python train.py --model="multi-label image tagger" --dataset="rosettes with rotational symmetry" --train_examples=97500 --image_size=48 --crop_scale_min=1 --horizontal_flip=true --cutout=0.4 --arch="xception" --norm="batchnorm" --activation="mish" --depths=[4, 4, 4, 4] --kernel_size=3 --stem="deep" --widths=[96, 160, 288, 512] --num_labels=18 --mixing="mixup" --init="torch_default" --residual_init="none" --optimizer="muon" --muon_scale="match_rms_adamw" --lr=0.0071 --momentum=0.95 --nesterov=true --orthogonalizer="newton_schulz_5" --adamw_lr_other_params=0.00095 --grad_clip=1.0 --steps=10900 --batch_size=128 --epochs=14.3 --lr_schedule="cosine" --final_lr_fraction=0.1 --warmup_steps=540 --weight_decay=0.08 --adamw_weight_decay_other_params=0
Rows from block 13 of a small multi-label image tagger, named by matrix and row number. Rows with one number belong to one channel. Each number is 128 + 32 x the weight over its row's rms, rounded and kept within 0 to 255. All counts start at 0. Numbers have three digits each.
After each channel's rows are labels from the 100 images, of 14976, where the channel reaches its highest value: "strongest on" is what is common among them. Only what is clearly more common there than usual is listed. The data: rosettes with rotational symmetry. In brackets: how many of the 100, against the usual share in percent.
# convs1: first pointwise conv (model.blocks.13.convs.1.weight, 512x512x1x1), inputs 341-371
# convs3: second pointwise conv (model.blocks.13.convs.3.weight, 512x512x1x1, transposed), outputs 341-371

convs1.40:112139144157144169157106162132084122119123095157144047161137132147116129119166121119013102134
convs3.40:149150091178163121147168109120095135130159172139124128075134125142129160120115113133073152092
strongest on: pinwheel (80 vs 49.8); four-fold (36 vs 12.3)

convs1.377:095166115052082109111187119134095106090161136149146128176129147125160202148158149149143054111
convs3.377:127152150151154137102123123157087153146110145093108128128107066131205134123127168136155135107
strongest on: off centre (67 vs 30.3); grey (35 vs 14.3)

convs1.295:133132146140133118121129101137096121153136133136146128116137191135121127131129150124122136129
convs3.295:139149141118123121177146191098141094067119136142120109135247211042129130000141115128141117115
strongest on: grey (44 vs 14.3); dark (39 vs 14.3)

convs1.204:155160084082101120090174178128101163099167125108066170141102096118078097158055128110098198112
convs3.204:171107113135110126162108122093087107155139118137134171168170148164112100121137150141128161108
strongest on: eight-fold (49 vs 12.5); seven-fold (31 vs 12.9)

convs1.101:145166130125178121119148106114182082101109113065104087126096155144096106181122127114116122168
convs3.101:180121122129132095134151112123148117105195127086124144144108151125169133194111100174135155156
strongest on: three-fold (67 vs 12.1); cool (49 vs 14.5)

convs1.7:112122110120121130133119127145147111131128139147154131142051108197103129109151133137111139141
convs3.7:149134104139089152063096078119153115068140125146121111109093058076133153039142103125133132144
strongest on: warm (45 vs 13.9); three-fold (33 vs 12.1); four-fold (29 vs 12.3)

convs1.208:118096153126136156109084145146107163185152127140122118081132105090117083105146225134217130145
convs3.208:099124075128180173099162101122093103125154127081175136101114119122204104143164091194076130133
strongest on: pinwheel (77 vs 49.8); vivid (56 vs 14.7); five-fold (31 vs 12.6)

convs1.88:095109116125103131094075120123101161078117034120134090160150122109172159119148151064098090128
convs3.88:137090107082190113116082120164111178142095154185157231128129159161175174114145117166110150134
strongest on: three-fold (67 vs 12.1); dark (33 vs 14.3)

convs1.137:098093111129151117151160125125078065128195111155164136104139152157167153135126136132174149123
convs3.137:110109155175148168114168152149104176134124112138138096119118103117160055123131113104143142179
strongest on: six-fold (32 vs 12.7)

convs1.402:152103135093140181124123156115113163116127090090125124138148103127135142147132069099083094106
convs3.402:129107118099123076093142141128198079163153088125118108125134123140188165115114111150130131129
strongest on: four-fold (43 vs 12.3)

convs1.241:140095177088111126170115135079130105123149105134213132133112158121124145120125154139122130098
convs3.241:163099096138050188123076136185117175076131180158130056163089079107189106155109096108147133083
strongest on: six-fold (56 vs 12.7)

convs1.469:155054178073101148129152126154123166170113090077103150139110125133117175129111156101167174157
convs3.469:173101135156145112159173127099103165143161116128171123195098119109164125128140096136107087136
strongest on: eight-fold (34 vs 12.5)

convs1.68:171112108106147122126126115184111177125128121100090138193090146106090097108172145127153125059
convs3.68:171085104114108131122156141105111104193093142127185041033131135122217161150116129223166171155
strongest on: pinwheel (83 vs 49.8); vivid (53 vs 14.7); seven-fold (30 vs 12.9)

convs1.276:167170104159102119141110144173095076173174245112077082114160131135113106136073168194090102103
convs3.276:133154150112136130161173139088097109183119107124207152131135115121140134139105085160139181089
strongest on: eight-fold (67 vs 12.5); warm (38 vs 13.9)

convs1.129:142139156132131213109110158087118126116109144156126175128182111169160141154130126125141107145
convs3.129:141072180130122144125129143139092154116221183120093127081120161133173121129153136153143102154
strongest on: grey (56 vs 14.3); seven-fold (50 vs 12.9); eight-fold (44 vs 12.5)

convs1.280:135082081194143180187123113116106128146112172118175135208142114163180150146166133144110156137
convs3.280:149161150118117143056147146152137129099168193104130118063103125116145145130153119148089120164
strongest on: grey (39 vs 14.3)

convs1.511:098166155092113148162169110135135144131115086145140158121119088140149050098118169127162195128
convs3.511:176150148126136073170159132104152081121143185123203102148115133160115171139146098130121199172
strongest on: eight-fold (62 vs 12.5)

convs1.462:134058199114101107084150156147095121113109128148050145123180114087122103148108134123154184128
convs3.462:100104146067060167130159120105117128100144105106180143100104119126172089136182097122131059073
strongest on: six-fold (55 vs 12.7)

convs1.205:152127158146092196044126151177139089178110071127105174158119135145108147098135102123133143090
convs3.205:112118066166114164110158111173184192156165058141139178112114128139088143130129155126137090073
strongest on: six-fold (97 vs 12.7)

convs1.299:138199148107089131108123179126137159154069112083174108182125140154104137086154085140098051139
convs3.299:143102159104096113127208134156175144148161114139151152145157172124141119124047043149158156136
strongest on: eight-fold (38 vs 12.5); dark (34 vs 14.3); order: six-fold (30 vs 12.7)

convs1.75:130134106121156147069116111067102159116140140165138141112172118107132121140083155079091130116
convs3.75:165159114082143159085184136104135115139135127082149204159124153146156076113120112131111210161
strongest on: three-fold (78 vs 12.1); off centre (78 vs 30.3)

convs1.112:129117101154132146115125076144122170124117115125166109149118137123096180122165137129072076087
convs3.112:152102110165078145103102100104122107145058174125167093122102138170196153128102112212097093123
strongest on: cool (70 vs 14.5); nine-fold (51 vs 12.7)

convs1.245:117129109148160101121114158124100171136154153119130108129082185148140133109124115126156132105
convs3.245:120145138156137134131112134114140104104089113090108111132172171070115136114118091130083134102
strongest on: dark (67 vs 14.3); seven-fold (47 vs 12.9)

convs1.124:125142153107120120128128116139142120178117141139111120117077049125114106102133143106125083113
convs3.124:116117139161088127143135153113101134110111104134125114129007055068124131133133080090125078123
strongest on: grey (45 vs 14.3)

convs1.134:105150115117146117127143147113176114068129116111124079132106110127068152167144178124155127102
convs3.134:111100147089120116142118114120157141124130097136123106126142135142137130135116098147243114126
strongest on: pinwheel (99 vs 49.8); vivid (79 vs 14.7)

convs1.420:167122179119108133145157171103127144144085098126111176139162120128130090092148118130145088132
convs3.420:142065096103107152124199161104139109135131134130118090135137141164097112109127129114131138088
strongest on: three-fold (65 vs 12.1)

convs1.418:149130132164088137084129213133118103101089127114136112152168174120162169155143113143103119134
convs3.418:116154176160105131111138183084131125153141150168160139122000240068142172118116151153134138111
strongest on: mirrored (80 vs 50.2); dark (54 vs 14.3); pastel (41 vs 14.2)

convs1.237:113157093126173142141050113111141177127165079100082190184150119149115178087180088083107187144
convs3.237:132107135166108163130092123124164163115142151172145130160114117093069153135075126163158104130
strongest on: ten-fold (93 vs 12.2)

convs1.489:138129109155170128110091162116130150134137112122172058111108120115124158136098118121103086132
convs3.489:075171082126147102145094122139137124139089162140106113141145139121094116111177095179029087097
strongest on: pinwheel (100 vs 49.8); off centre (93 vs 30.3); vivid (50 vs 14.7)

convs1.84:140131112156109147135150176124123114179106139122123122141131168121100106132121122122122136148
convs3.84:116158093120104128115116107125147138093107135125142141120051193074113149185129139118107118136
strongest on: cool (83 vs 14.5)

convs1.122:108141213121062118115125120137153147138183060113133196135125112071146153073107145130110170152
convs3.122:110076081097149165091076141144115089111126110124179064109138138127139126122153158109141065050
strongest on: six-fold (34 vs 12.7)

convs1.454:155108138078118163141099104166120129092145138158147103135111117170111107130122097141152100073
convs3.454:098086144136167114121162143079125110115108093162116120157095118148177096144135129170143180147
strongest on: dark (58 vs 14.3); five-fold (43 vs 12.6)

convs1.8:138128148144151139172082119164109100130162131093067138159101105113135121171104141181123140137
convs3.8:120105081122152149149096112142151129165140050152145180125122117115130161122084154164141156255
strongest on: cool (54 vs 14.5)

convs1.23:169099072095078053174180116138127131115075139211154126077158115147154139113147086079127123190
convs3.23:138132148137143137125127147127114030146133110105164157068122147116154173135175111128133212120
strongest on: off centre (100 vs 30.3)

convs1.123:127147080131109118110103081131071125141108137093112114132061119152126110157118133122123102151
convs3.123:111083172134179094170139135117162112129113138096146158133211171157142117173137112122126124122
strongest on: cool (99 vs 14.5)

convs1.158:190143112110127077184117172149141119129145101119120132121148128178189093142063203139103165101
convs3.158:109147101125087110171115120105172143156164128114099126122123127134154112134147107149119115085
strongest on: warm (34 vs 13.9); seven-fold (33 vs 12.9); palette: grey (32 vs 14.3)

convs1.132:173160134141129095158168124134095098133123099130133116154131084192121132145131127112092127092
convs3.132:183139124207134121123174129122154109097126103103132099131139135142101192133157152099124086129
strongest on: mirrored (78 vs 50.2); off centre (70 vs 30.3); four-fold (50 vs 12.3)

convs1.403:129135118145162160132111164147127108130127121095111094099086121132088136121138118115130110135
convs3.403:159132101100145130116137010158157111099116145151129137152205167146133115145095123142136128130
strongest on: warm (63 vs 13.9); nine-fold (36 vs 12.7); pastel (36 vs 14.2)

convs1.31:141171121166142162135171133122147116154132141124126116168110140158094168159058145166188129098
convs3.31:121134111072115147172142154141164105127100114162156116148147157093169133113128089170032135135
strongest on: pinwheel (84 vs 49.8); off centre (67 vs 30.3); vivid (49 vs 14.7)

convs1.50:147131127120124135137121002122164100136128138120125132143212163134111111087138134117130147117
convs3.50:118069212099160119198139228127127134153149127127132144146191131117137131123126117121130132134
strongest on: grey (71 vs 14.3)

convs1.308:089161157151085166118090162127103156095085129159064153110101120111194089135142125167124116174
convs3.308:164149173164086178110141102115104131151136131106131155146113168084129070100172106166147121161
strongest on: seven-fold (45 vs 12.9); dark (38 vs 14.3)

convs1.4:133139148120140124133132099132101128209092142124117121141173155173117114134133138132128154127
convs3.4:127121115138117144161140137121145129196126118103132145125220165184108128252144166121129141120
strongest on: grey (71 vs 14.3)

convs1.89:134095092156134138128116108085071122164107136154132161102130135187095156137134139087147152158
convs3.89:169063156180138149088101123103077109154118105164173109206137171118142093132097129136136113178
strongest on: ten-fold (59 vs 12.2)

convs1.12:205166148099106165160081169054124137130153077134102072146105085123104103119088145148074155128
convs3.12:119175104073156153101104095121126147134102095094166152157131106124119098131141103126092145161
strongest on: grey (56 vs 14.3)

convs1.257:098141105134106108153089146116105151149110130113146121125051255150131145213129105130107140128
convs3.257:100115157123082129135150222136103116109094112109148125144110083139169168202115164099109110101
strongest on: dark (60 vs 14.3); off centre (60 vs 30.3)

convs1.22:064050080061128107171103177152135125106149110110101130091098159098147093163127129115121110120
convs3.22:129126160154146157150162143066153106048079099140099089160128132141153086143107181160104139172
strongest on: seven-fold (59 vs 12.9)

convs1.222:139123107110103091106165139184166152179090149117137152099131120088178133105116096137054159158
convs3.222:138093151101105147135118124209063125138117107105095151103121123132097103111085115082125139100
strongest on: four-fold (99 vs 12.3); mirrored (79 vs 50.2)

convs1.203:111164153145108133167099120131084136131103111246136117125160156157219156090122093127092157173
convs3.203:143136137107147073106140120132077137101175094058125115160105127144095169144165103103157165172
strongest on: three-fold (100 vs 12.1)

convs1.41:135136127138143132134112122143000146117160070160099193177112161117158104158134130162169149136
convs3.41:135119120145130143148135139126132138146160127212133134181138119150078154137160117144210126120
strongest on: three-fold (84 vs 12.1); grey (34 vs 14.3)

convs1.244:134205131123138117147118089187108085119178115160142146129090131100133084110156109079123093187
convs3.244:147173159137166141148140125189148090145166170134125070138138113114116112119100105126104150111
strongest on: cool (57 vs 14.5); four-fold (48 vs 12.3)

convs1.392:124106086120162176072148103132080116103173133161195181137103173148070141134135123126175108084
convs3.392:153107144076125129080113160196121095157089151099094174135183188133142135163058150105106128100
strongest on: dark (55 vs 14.3); pastel (44 vs 14.2)

convs1.179:045145149147094160122066107106143171093128083134053114125152101117140144155149105165169060118
convs3.179:130137133128109168177149152115174098106167077144134148156105172166074160125091128132149162105
strongest on: eight-fold (44 vs 12.5); four-fold (32 vs 12.3)

convs1.325:146099099159120121127105160118150106129144106166056180144127127144149099174112109127119115205
convs3.325:120122078136095040083095128125097115112164163146105150099128120125093139146189132112131129128
strongest on: mirrored (77 vs 50.2); ten-fold (63 vs 12.2); cool (39 vs 14.5)

convs1.344:137122127124135165136092101165142136134107175099092173132065045092138123179138125095126130118
convs3.344:133121145137121094086131086063193110165083117147148151122080070039081126072130092111143157140
strongest on: cool (60 vs 14.5)